python train.py --encoder_arch="vit" --model="image captioner" --dataset="rendered solids tumbling over patterned floors" --train_examples=97500 --image_size=64 --crop_scale_min=1 --horizontal_flip=false --color_jitter=0.1 --tokenizer="word" --vocab_size=61 --encoder_norm="layernorm" --encoder_norm_position="pre" --encoder_activation="swiglu" --encoder_mlp_ratio=2.67 --encoder_head_dim=32 --encoder_fused_qkv=true --encoder_bias="all" --encoder_qk_norm=false --encoder_layer_scale_init=0.1 --encoder_parallel_block=true --encoder_inner_norm=false --encoder_moe="soft" --encoder_num_experts=8 --encoder_moe_every=2 --encoder_expert_mlp_ratio=0.5 --encoder_slots_per_expert=2 --encoder_shared_expert=false --encoder_patch_size=[4, 4] --encoder_conv_stem=false --encoder_layers=12 --encoder_width=128 --encoder_positions="sincos" --encoder_register_tokens=4 --fusion="cross_attention" --label_smoothing=0.05 --decoder_width=384 --decoder_layers=12 --decoder_norm="layernorm" --decoder_norm_position="pre" --decoder_activation="star_relu" --decoder_mlp_ratio=4 --decoder_head_dim=32 --decoder_fused_qkv=false --decoder_bias="none" --decoder_qk_norm=true --decoder_layer_scale_init=1.0 --decoder_parallel_block=true --decoder_inner_norm=false --decoder_positions="learned" --decoder_cross_attention_every=1 --decoder_tie_embeddings=true --residual_init="zero_last" --optimizer="muon" --muon_scale="match_rms_adamw" --lr=0.0049 --momentum=0.95 --nesterov=true --orthogonalizer="newton_schulz_5" --adamw_lr_other_params=0.0019 --grad_clip=1.0 --steps=9100 --batch_size=64 --epochs=6.0 --lr_schedule="cosine" --final_lr_fraction=0 --warmup_steps=270 --weight_decay=0.05 --adamw_weight_decay_other_params=0.01
Rows from block 8 of the image encoder of a small image captioner, named by matrix and row number. Rows with one number belong to one neuron. Each number is 128 + 24 x the weight over its row's rms, rounded and kept within 0 to 255. All counts start at 0.
After each neuron's rows are labels from the 100 images, of 14976, where the neuron reaches its largest size: "responds to" is what is common among them; "patch colour" is the nearest of a few named colours to the mean colour under the peak. Only what is clearly more common there than usual is listed. The data: rendered solids tumbling over patterned floors.
# gate: MLP gate (encoder.blocks.8.mlp.gate.weight, 336x128), inputs 43-85
# fc1: MLP up (encoder.blocks.8.mlp.fc1.weight, 336x128), inputs 43-85
# fc2: MLP down (encoder.blocks.8.mlp.fc2.weight, 128x336, transposed), outputs 43-85

gate.16 [114 148 126 107  98  95 118 135 130 156 118 147 134 111 160 126  84 147 120 111 153 124 120 132 153 123  81 119 160 104 116 134 103 126 176 149 109 135 147  99 145 127 174]
fc1.16 [174 139 141 119 125 102 157 124  99 154 134 114  96 199 122 132 130 120 152 164 115 141 136 100 122 108  92 117 124 117 117 115 102 149 142 115 123 117 125 103 130 165 119]
fc2.16 [153 147 133 126 139 149 148 149 138 158 109 137  74 112 108 107 140 106 137  84 108 104 116 136 142 176  94 126 122 120  96 138 128 127 123 150 152 133 110 143 140  83 126]
responds to: light from behind the scene; count: four
patch colour: brown

gate.1 [133 123 130 112 144 104 116 118 161 125 132 142 106 116 153 129 137 142 109 116  96 157  66 141 108  91 151 141 104  86 113 142 141 107  91 141 168 121 133 110 146 139 144]
fc1.1 [124 145 143 146 138 146 111 139 139 142 158  97 154 124 105 143 116 125 128 144 137 115 186 127 139 140  96 102 152 146 110 102 128 160 162 104 119 138 113 128  92 131 140]
fc2.1 [121  82 130 136 132 111 130  99 154 138 123 108 136 111 143 174 156 175  93 118 106 133 162 154 121 145 140 143 161 115  96 111 115 106  81 141 131 148 122 155 133 155  78]
responds to: yellow object; orange object; its colour: yellow
patch colour: brown

gate.272 [ 99 153 139 141 149 148 129 113 114 131 145 121 106 162 134 114 125 150 128  65 115 123 124 111 129 108 132 133 162 107 119 126 115  59  90 152 126 173 154 184 129 147 144]
fc1.272 [179 101  86 129 129 115 169 132 132 126 123 113  92 138 140 122  72 134 101  71 102 148  97 122 148 129 116 106 156 121 149  94 122 104  99 125 117 177 139 161 121 152 163]
fc2.272 [ 89 101 173 137 129 104 127 110 150 135 111 128 108 138 145  85 122 104 117 155 117 110 113 141  97  91  76 107 145 147 126 163 116 188 153 137 111 101 102  94 132 154 148]
responds to: brown object; cube frame; its colour: brown
patch colour: brown

gate.304 [119 134 140 121 121 127 114 120 100 100  98 147  87 155 123 119 129  89  75  93  64 121 163 143 144 116 128 144 175  99 106 131 152 151 141 114 150 129 106  74 110 140 111]
fc1.304 [133 156 112 159 143 115 124 162 137 101 118 145 167  71 112 131 109 137 137 124 139 114 125 158  97 138 165 162 126  81 111 112 101 124 117 109 156 189 194 173 104 125 156]
fc2.304 [128 129 137 127 144 118 152 124 139 136 124 155 101 150 147 123 157 177  75 116  97 124  98 123 175 115 157 145  93 147 115 124 154 142 137 119 115 162 116 125 142 156  90]
responds to: bumpy ball
patch colour: brown

gate.167 [ 82 161 165 130 137 111  85  88 135 147 132 133 138 122 126 132 152 111 164 125 162 129 140 161 148 126 102 135 118  90 100 108 113 110 120 131  64 146 115 147 173 118 135]
fc1.167 [152  77 128 122 124 110 153 154 127  87 127  93 129 141 148 120 122 165 117 139 108 129 122 109 127  98 127 123 131 160 143 157 173 114 116 131 196  92 103  98 123 127 158]
fc2.167 [ 92 132 166  86 156 167 155 116 129 121 153 113  98 128 152  98 154 118 109 132 107 121 123 130 110 129 146 135 137 161 104 131 128 136 148  95 132 154 142  90 125 119 168]
responds to: black object; its colour: black
patch colour: black

gate.83 [107 126 123 116 117  96 107  97 159 106 154 100 113 130  99 131 156 131 121  80 118  95 180 150 136 191 167  96 129 105 161 122 122 142 133 140  79 150 100  90 111 128 122]
fc1.83 [131 110 130 115 128 121 132 123 124  83 115 152 114 137 118 164 111 103 149 162 146 101 148  93 146 191 136 181 136 141 118 149 128  88 123 112 140 102 150 146 149 131 175]
fc2.83 [157  92 112 145  72 145 153 154 115 117 119 158 141 117 129 153 141 126 126 144 132 124 163 118 150  82  83 183 123 159 109 123 142 102 123 131 133 144 130 162 119 130 143]
responds to: orange object; brown object
patch colour: brown

gate.307 [152 131  92 149 159 172 196 137 115 137 120 143  72 122 160 136  62 124 108  89 127 127 102 109 118 109 127  71 133 163 148 115 154  76 113 127 141 143 140 140 149 141 153]
fc1.307 [122 150  93 130 145 161 149 139 111 143 122 154 120 134 144 128 109 134 110 123 138 126 124 116 113 122  73 118 118 139 138 148 103  86 120 139 124 118 131 128 139 117 119]
fc2.307 [ 95 157 193 148 108 114 144 132 143 126  90 123 148 128 129  95 119  63 104 148  95 109 108 135 107 115 136 113 115 132 148 124 119 139 146 132 140  92 136  98 118 160 143]
responds to: brown object; orange object; red object; cube frame
patch colour: brown

gate.147 [134 133 111 108 102 103 125 115 110 110 137 129 132 157 146 146 137 156 139 117 141 111 160  69  74 137 166 103 109 145  83 123 144 183  99 136 130 139 138 128  85 147 148]
fc1.147 [128 116 113 127 131 133 141 150 141 127 104 144 151 131 148 106 108 139 131 141 135 119 139 157  92  89  91 127 166 171 111 139 146 170 114 129 134 135 159 122 115  99 135]
fc2.147 [121 120 120  83 127 110 140 151 108 104  99 162 108 158 155 114 113 159 114 114 112 115 153 137 136 132 159 124 132  83 126 105 126 177 102 167 123  99 121 148 100 113 160]
responds to: yellow object
patch colour: brown

gate.187 [ 95  97 131 105 103 109  87 100  98  98 111 139 133 129 135 128 176 171 120 123 141 118 150 130 108 117 105 123 135 177 107 160 117  97 164  83 150 107 167 123 138 145 113]
fc1.187 [ 91 132 140  94 114 119 147 117  94  99 135 136  80 121 173 155 172 135 112 121 102 141 151 115 147 105 120 115 126 124 128 154  82  98 160 145 128 146 148 134 134 139 131]
fc2.187 [124 124 151 124 136 137 137 138 129 161 118  92 122 119 139 124  99  70 156 150  82 153 112 122 118 144 146 117 140 170 168  78 194 168  76 179  97  88 102 133 131 139 156]
responds to: blue object; purple object; its colour: blue
patch colour: blue

gate.162 [180 128 195 148 136  95 125 124 104 149 113 127 145  95 161 145 168 143 151 111 130 129 111 172 121 111 160 138 156 126 114 153 146 158 147 128 118 141 138 101 139 117 119]
fc1.162 [114 109 107 117 113 132 173 116 152 121 107 129 163 178 110 164 126 111 138 115 102 178 157 133 132  78 120 115 143 135 112 156 139 102  86  83 117 120 114  81 122 117 159]
fc2.162 [109 104 151 118 173 161 142 153 162 112 141 127 127 113  95 149 111 125 118 143 124 125 119 120 141 119 180 140 104 121 135 105 121 162 126 142 184 126 144 136 106  98 149]
responds to: yellow object
patch colour: brown

gate.207 [119 120 139 118 143 124 169 100 136 116 115 135 119 133 122 124 120 124 139 157 152 134 131 140 130 107 151 137 121 127 117 113  74 124  95 124 148 155  94 129  97 136 130]
fc1.207 [111 139 164 140 109 118 141 147 115 119 127  89 117  92 126 150 120 151 117 145 170 131 131  97 164 104  94 154 160 131 101 150 159 143 115  77 107  83 123 119 129  95 131]
fc2.207 [131 121 130 151 127 121 110 113 111 125 111  92 146 143 131 134 143 172  96  91 129 112 119 140 137 146 130 137 154 108 134 114  91 101 126 127 152 174 137  97 125 129  91]
responds to: yellow object; light from behind the camera; its colour: yellow
patch colour: yellow

gate.204 [ 88 108 151  83 138 142 155 126 123 170  91 110  95 121 138 172 104 146 114 113 125 102 123 106 127 145 148 141 103 158 129 107 110 161 161 163 155 126 173 160 130 138 140]
fc1.204 [154 146 129 145 157 164  68 102 101 148 127 156 151 112 109 155 133 117 115 128  83 148 128 158 116 130 145 137 127 111  67  91 143 123 148  99 152 119 115 162 120 125 150]
fc2.204 [116 112  86 131 147 127 108 153 122 173  96 179 139 127 101 134 123 137 138 112 132 137 116 108 119 137 168 108 162  98 100 107 128 144 135 125  97 150 139 134  83 104  87]
responds to: brown object; its colour: brown
patch colour: brown

gate.174 [ 98 192 151 116 107 119  90 134 117 115 162 134 111 107 142 100 134 110 118 108 108  98 134 102 130 102  83 167 131 190 160 126 139 139 111 149 162 162 140 121  80  96 117]
fc1.174 [130 173 125 143 109 102 118 138 136 134 140 148 128 149 165 103 135 113 155 141  82 151 146 129 131 117 149 125 120 160 115 119 137 150 138 142 139 139 163 128 120 139 128]
fc2.174 [ 91 114 168 167  94 151 147 142 132 148 130 156 141 117 181 142  91 118 140 144 155 108  91 146 123 108 151  91  99 169 118 186 124  99 129 149 150 138 104 114  84 116 162]
responds to: blue object; its colour: blue
patch colour: blue

gate.148 [110 108 135 126 147 150 151 102  96 101 162 145 131 114 134 170 153 112 134  99 161 118 101 148 131  95 141 142 119 112 177 121 153  99 109 115 144 116 161 132 142 129 153]
fc1.148 [128 116 140 137 134 112 154 110 112 112 114 151 137 136 120 159 133 118 129 140  97 102 136 135 148  98 123 140 101 129 162 149 135 113  86 108 143  92 164 127 138 149 114]
fc2.148 [116 142 130 180 132 162 135 158 151 149 130 135 144 115 137 115 160 166 131 184 129 161 165 106 107 137 138 182 126 151  98 146 135 122 151 112 112 133 126 125 137 140 112]
responds to: white object; its colour: white
patch colour: pink

gate.215 [132 158 148 150 136 129 112  76 124 151 142 126 137 164 124 152 168 112 148  76  88 167 107 120 133 127 118 128 118  82 120 130 102 128 138 108 123 132  73 121 176 109 146]
fc1.215 [135 147 120 120 139 112 112 134 117 138 102 133 162  98 158 113 113 100 114  84 147  76 116 108 126 202 156 120 136 143 107 140 149 124 157 101 104 138 152 105 147 105 103]
fc2.215 [130 109 113 139 145 132 134  95 115 139 110 140 111 107 112  81 168 126 130 142 162 144 138 140 133 150 105 134 115 114 118 123 127 128 105 143 129 153 101 110 121 103 167]
responds to: sphere; egg
patch colour: black

gate.74 [123 134 131 126 141  84 138 110 127 116 125 134 119 151 123 146 145 136 178  87  95 133 125  90 145 165  79 147 107  97 138 107 128 153 128 116 111 148 104 109 105 116  99]
fc1.74 [139 123 147 139  95 144 111  99 155 135 142 103 122  67 137 133 140 154 109 159 148 133 149 167 156  72 170 178 178 141  86  93 130  94 119 120 112 105 146 118 153 129 156]
fc2.74 [134 169 120 144 118 130 132 143 166 158 133 101 118 100 138 155 124 165 153 108 102 106 125 112 134 129 104 128 120 133 151  89 150 159 150 139  98 138 105 146 147 142 153]
responds to: black object; its colour: black
patch colour: black

gate.290 [119  96 103 164 148 147 143 122 139 112 155 117  99 149 133 173 165 115 121 151 122 144 160 129 109  89 135 136 141 113  82 141 148 140 124  98  97 139 149  98 108 134 104]
fc1.290 [ 88 139 154 139 137 117 113 142 126 128 113  80 117 132 121 144 140 135 110 124 129 136 147 157 120 102 108 126 103 129  78 171 118 156 120  85 106 136 112 129 128  99  95]
fc2.290 [108 114 109 106 165  99 110 135 148 118 130 112 122 102 165 172 133 155 153 103 131 137 110 151 150 174 101 117 130 167 161 125 146 100 159 163  88 129 164 123 172 119 160]
responds to: purple object; blue object; black object; its colour: purple
patch colour: black

gate.15 [146 124 138 127 186 152 140 117  75 146  99 132 157 134 119 125 111 199 128 145 149 131 155 114  84  73 121 164  47  83 171 142 122  99 136 141 128 100 143 123 107 144 133]
fc1.15 [ 90 112  77 100 117 132 134 152 138 122 133 154 100 119 114 101 124  61 122 161 186 125 111 148 132 204 140 119 199 125 165 132 122 133 136 132 132 108 145 134  76 140 154]
fc2.15 [145 158 127 146 131 149 129 158 120 139 140 141 170 134 125  94 161 140 132  80 100 123 117 101 112 140  81  97 137 145 107 123 113 139 104 170 149 154  90 173 134 123 114]
responds to: pink object; its colour: pink
patch colour: pink

gate.294 [165 127 112 125 124 131 140 117 142 117 144 135 114 155 129 113 118 137 119 108 118 139 118 152 107 135 112 127 170 164 109 135 113  92 156 127  64 144 111 187 117 148 141]
fc1.294 [165 106 164 132 127 187 113 169 125 132 149 135 186 133 160 133 118 142 117 100 124 140 155 138 176 141 107 118 115  86 165 124 158 141 171 116 103 129 109 127  75 131 159]
fc2.294 [117 151 104 178  98 135 139 132 140 119 121 123  76 109  98 105 149 113 117 145 175 143 134 104 151 151 157 143 142 178 121 114 123 103 128 137 166 102 117 151 173 134  95]
responds to: orange object; brown object; dotted object
patch colour: brown

gate.273 [153 118 126  98 107 136 135  72  89 127 120  95 180 130 128 138 128  86 148 120 142  88 128 104 108 150 155 135 157  85 160 122 129 132 144  99 172 128 114 172 122 129 101]
fc1.273 [113 113 122 147 165  99 143  95 182 112 144 117 114 125 143 134 138 133 119  48 124 170 111 152 132  69 117 156 140 146 113 126 128 127 112 128 117 125 100 100 135 118 131]
fc2.273 [116 144 112 125 152 178 111 118 120 106 135 146  90 174 128 134 107 114 148 168  90 146 147 130 133 101  80 156 116 141 134 133 139 121 110 118 158 170  83 174 113 134 149]
responds to: light from behind the camera
patch colour: brown

gate.69 [104 129 141  99 164 132 115 139 137 107 155  68 170 121 124  99 148 180 104 160  86 130 102 114 106 157 126  62 104 110 116  75 168 101 146 137 172 171 116  99 161 140 155]
fc1.69 [164 141 129 142 150 128 119 171 125 168 130 146 119 114 121 148  97 169 108 187 120 121 128 123 139  88 133 140 147  91 146 108 138 137 142 144  97 119  89 141 131 119 212]
fc2.69 [104 112 125 142 110 137 108  99 185 116 118 105 131  89 144 132 119 160 139 172 138 171 120 127 132 132 129 130 120 131 122  93 114 153 144 175 150 133 137 122 101 130 130]
responds to: light from behind the scene
patch colour: brown

gate.9 [112 133 127 122 137  83 115 132 118 128 121  88 134 172 123 151 132  89 118 120 161 117  89 144 100 156 121 141 105 136 131  81  83 116 161 136 144  76 123 137 114 108 129]
fc1.9 [151 148 154 120  89 102 150 111 154 126 102 110 137 139 101 150 122 132 121 128 187  98 130 108 118 110 147 121 105 155 117  94  75  84 147 123 139  93 120 162 135 138 108]
fc2.9 [137  83 121 120 117  96 110 123 187 150 149 155 150 129 151 119  98 159 120 136 127 140 179 105 111 135 125 115 108 150 143 135 135 160 164 154 160 151 131  81 145  81 129]
responds to: yellow object; count: four
patch colour: brown

gate.93 [118 146 111 136  97 129 118 186 121 156 133 122 137 123 116 132 101 110  96 138 108 157 171 124  64  74  96 143  84 142 116 147 104 138 153 158  92 119 143 134 115 110  79]
fc1.93 [148 127 117 137  97  76 110 110 100 113 145 110 143 123 148 156 143 119 133 106 164 128 171 118 109 121 149 136 107 160 134 117 103 142 106 101 124 184 131 135 123 138 129]
fc2.93 [105 148 128 163 149 171 119 166 122 136 113 127 113 158 126 135  74 120 104 116 138 134  64 113 151 124 119 141  96 146 128 112 113 136 145 140 141 123 109  80 107 114 130]
responds to: red object; its colour: red
patch colour: red

gate.157 [144  94  71 109 123 140 126 134 146 135 150 142 149 120 162 127 114  95 118 136 148  90 156 101 126  84  89 147 140 146 132 121 163 118 113 187 125 122 122 148 129 143 159]
fc1.157 [153 100  99 137 110 152 125 128 119 149 143 107 102 136 167 107 142 114 109 147 110 119 143 146 126  88 101 125 133 139 153 138 135 128 111 103 113 159 110 120 132 134 129]
fc2.157 [115 123 125 103 133 108 116 109  86 100 128 136 135 193 153 153 147 149 109 130 144 149 136 143 159 115 150 150 124 161 116 166  86 146  82 119 136 120 117 131 128 135 126]
responds to: red object; egg
patch colour: pink

gate.301 [124 146  78 124  90 124 103 119  84 115 142 139 125 156 132 165 110 110 114 161 125 119 107 166 119 114 155 135 106 147 137  94 141 106 146 144 124 114 132 175 159 128 141]
fc1.301 [183 136 154 102 141  96  98 132 125  96 117 132 142 133 148 161 126 103 152 134 113 167 144 114  92 109 115 130 126 130  92 178 118 133 113 101 112 157 158 102 124 134 131]
fc2.301 [ 94 136 144 125  92 153 183 134  95 124 165 129 117  98 129 131 170 161 137 104  98 129 115 110 146  85 110 128 147 138 125 147 154 108 154 128 132  99 111 137 185 161 123]
responds to: green object; yellow object; its colour: yellow; its colour: green
patch colour: green

gate.188 [ 87 126 100 108 152 113 134 131 127 112 121  98 134  66 122 109 102  92 151 118 127 134  93 139 117 126  97 126  70  97 168 160 173 113 103 181 116 125 106 146 126 113 181]
fc1.188 [120 151 168 139 119 161 135 121 125 107 137 157 151 168 123 155 178 185 128 112 122 116 182 146 144 127 150 123 131 157 130  99  93 146 145  93 130 138 113 121 120 155  87]
fc2.188 [113 122 135 154 103 152 140  94 156 120 109 146 139 154 117 113  96 122 128 143 122  99 129 132 127 103 136 134 113 110 135 109 104 138 129 127 137 111 111 160 149 120  77]
responds to: red object; its colour: red; octahedron
patch colour: red

gate.4 [105 119  99 116 125 121 136  88 128 116 178 120 123 127 148 135 106 128 144 116 114 175 151 149 135 105 108 150 116 132 159 107 116 139 128  91 112 119 171 114 142  90 143]
fc1.4 [150 134 186 161 128 133 120 150 113 125 116 131 123 100 110 162 128 119 104 108 122  69 117 121 135 121 165 115 136 115 110 137 157 105 127 131 170 114  76 129  98 154 150]
fc2.4 [133 116  87 118 104 132 119 125 128 121 114 115 172 146  91 126 130 165 133 160 139 135  97 154 102 112 122 128 161  64 122 137  96 136 110 136 127  81 134 149 126 102 141]
responds to: purple object; its colour: purple
patch colour: purple

gate.182 [110 148 134  98 113 157 132 137 156 124 149 164 104 121  89  98 160 141 144 156 129 121 167 139 162 146 139 124 145 179 136 127 161  88 114 108 102 147 134 157 124 138 140]
fc1.182 [131 110 145 166 191 105 161 126  87 151 146 106 135 129 133 134 115 128 111 101 126 136  86 116  93 118 126 130  93 103 136 153 140 187 131 146 132 117 146 101 121 100 145]
fc2.182 [118 136  96 114  69 163 101 110 144 152 124 130 101 100 130  99 111 113 134 103 160 130 139 144  85 100 135 165 139 158 123 125 120  94 118 137 116 119 108 173 140 109 129]
responds to: black object; grey object
patch colour: brown

gate.316 [ 94  79 111 120  83  92 106 146 171  94 141  99 164 157 148 172 107  95 101 144 126 127 122 153 133  94 141 147 122 118  97 139 107 118 150 165 128 112 128 184 123 125 150]
fc1.316 [113  79 166 158 106 121 126 164 129 111 138 144 186 158 122 119 133 127 117 165 138 110  96 187 131 105 149 124  95 102 129  96 106 146  70 141 129 122 139 129 101 131 134]
fc2.316 [130 100  85 120  95 134  97 143 105 124 165  93 125 151 120 127 148 154 155 113 157 145 102 128 127 184 129 156  89 123 155  93 136 155 138 143 174 128 109 130 104 122 138]
responds to: green object; its colour: green
patch colour: green

gate.29 [124 125 140 136 108 119 176 131  70  75 142 105 166  78 154 102 111 100 136 109 147 105 127 137 127 152 180 175 147 119 129 146 155 146 135 127 118 170 128 126 109 123 173]
fc1.29 [158 145 108 105 112 139  89 149 130 137 159 131 133  99 157 141 122 147 106 111 122  83 119 116 142 131 150  91 119  48 104 151 124 160 132 131 101 130 107 135 127 149 142]
fc2.29 [143  98 149 116  92 124 168 148 147  81 137 140 139 114 114 112 109 110 117 118 179 128 177 136 124 108 158 138 141 154 135 155 127 133 148 111  91  89 160 126  96  88 146]
responds to: pink object
patch colour: brown

gate.86 [143 167 133 136 147 115 121 128 113 125  89 142 134 103 108 130 158 114 126 158 159 107 143 176 106 166 160 109 181 155 129 145 107 154 160 111  78 101 114 121 116 165 137]
fc1.86 [158 169 143 115 166 109  98 135 177 110 122 132 130  88 129  66 108 126 113 143 138 126 141 165 150 145 133 136 175 153  91  96 108 165 150  88 128 123 116 101 135 125 149]
fc2.86 [148  96 135 125 125 167 152 127 104 114 103 152 171 161 105  99 135 115  94 119 123 107 125 125 156 114 117 131 142 118 107 127 155 160 157 110 120 159 142 147 163  87 152]
responds to: yellow object; count: four; green object
patch colour: brown

gate.186 [168 113 125 102 142 163 112 137 122 106 167 146 151 112 147 159  90  99 150 147 133 130 192  74 113  87 152 141 127  80 125  97 133 142  87 132 124 123 131  98 139 134 124]
fc1.186 [122 154 138 158 116 143 130 108 120 134 132 145 108 153 112 132 165 121  84  79 150 142 140 138 114 152 137 107 160 100 128 112 138 114  91 153 168 138 105 174 111  99  96]
fc2.186 [104 141 143 143  72 105 146 114 150 134 171 106 109 134  64  91 115 134 146 169 138 109 108 127 131 144 150 118 144 190 138  94 165 143 137 134 152 119 111 121 124 129 107]
responds to: pink object; its colour: pink
patch colour: pink

gate.130 [118 113 104 117  87 128 122  72 128 129 122 152 152 119 153  95  99 105 138 138 126 107 140 167 126 108 143 147 131 129 139 127 158 172 146 142 104 107 125 149  92  99 141]
fc1.130 [ 98 152 123 135 124 139 143 125 127 150  87 125 123 124  89 177 126  95 102 106 119 137  82 103 157 144 159 121  97 151 135  93 122 121 148 161 143 105 128 103 163 129 120]
fc2.130 [167 160 152 160 156 123 130 101 155 139  71 120 146 120 120  97 115 146 134 119 149  85  97 149 133 144 182 143 100 106 126 118 155 143 109 135 113 146 149 129 122 111 120]
responds to: yellow object; light from behind the scene; its colour: yellow
patch colour: brown

gate.331 [163 145 120 132 109 101 146 123 136 139 122 146 148 118 112 134 138 137 114 156 127 119 114 140 108 153 156 105 155 165 129 137 177  94 155  78 141  97 122 103  96 117 168]
fc1.331 [163 124 124 115 122 114 123 121 121 138 131 192 124 149 139 154 153 100 156 132 149 120 128 133 121 143 177 155 103 154 151 129 110 138 113 102  91 138 119 135 116 110 148]
fc2.331 [156  85  83 115 150 106 136 147 124 128  85 163 116 105 144 127 100 111 187 108 138 151 125 140 118 115 110  88 113 122  96 115 156 112 146 134 145 111 168 126 125 143 128]
responds to: blue object; purple object; its colour: purple
patch colour: brown

gate.67 [108 136 117 113 156 112 145 128 109 156 131 145 151  91 141 116 121 130 132  66 139 110  91 138 123 146 166  92 134 140 131  88 147 118 155 140 124 140 114 144 159  94 147]
fc1.67 [101  85 153 121 130 121 155 144 125 147 147 114 141 150 101 181 121 129 133 130 141 180 135 103 122 163  89 128 121 149  86 167 127 141 114 142 145 125 154  86 163 129 101]
fc2.67 [118 149 130 123 116 127 140 124 115 125 180  98 129 130 132 148 113 144 151 112  96 134 139 127 164 126 133 122 148 142 138 123 122 101 127 107 144  75 109 156  90 135 193]
responds to: count: four; black object; green object
patch colour: black

gate.261 [124 129 116 150 113 118  86 143 118 115 137 144 149 146 135 135 144 106 127 105  89 123 145 111 151 129  88 136 125 132 117 120 136 125  90 136 139  94 115   0 131 150 126]
fc1.261 [143 141 114  98 115 119  93 163 122 145 127 127 181 165 129 130 121 140 126  99 111 139 140 146 118 117 100 122 167 156 103 186 108 117  80 104 113 136 105 116 144 157 115]
fc2.261 [109  65 141 148 121 116 117 157 118 154 140 162  61 122 117 122  99 149 129 121  88  78 140 126 115 189  78 115 145 120 135 121 101 127 157 178 112 114 112 134 122 130 121]
responds to: light from behind the camera; blue object; sphere; dome
patch colour: cyan

gate.237 [129 109  99 120 113 149  95 151 104 137 134 107 130 151 148 139  96 111 138 164 149 109 102 156 185 114 172 128 132  87 113 136 164 142 158 137 123 145 127 161 106 140 135]
fc1.237 [152 138 104 108  91 111 126 145 126 148 112 123 128 126 120 170 160 158 135  90 167 128 122 118 211 176 141 173 119  74 140 122 149 109 133 148 127 117 120 146 143 126 124]
fc2.237 [126 136 137 126 171 151 119 139 114 125 113 146  42 116 136 150  96 118 178 141 123  91 127 139 187  90 132  83 116 124  94  78 130 102 120 144  95  76  96  94 128 148 137]
responds to: count: four; jack
patch colour: brown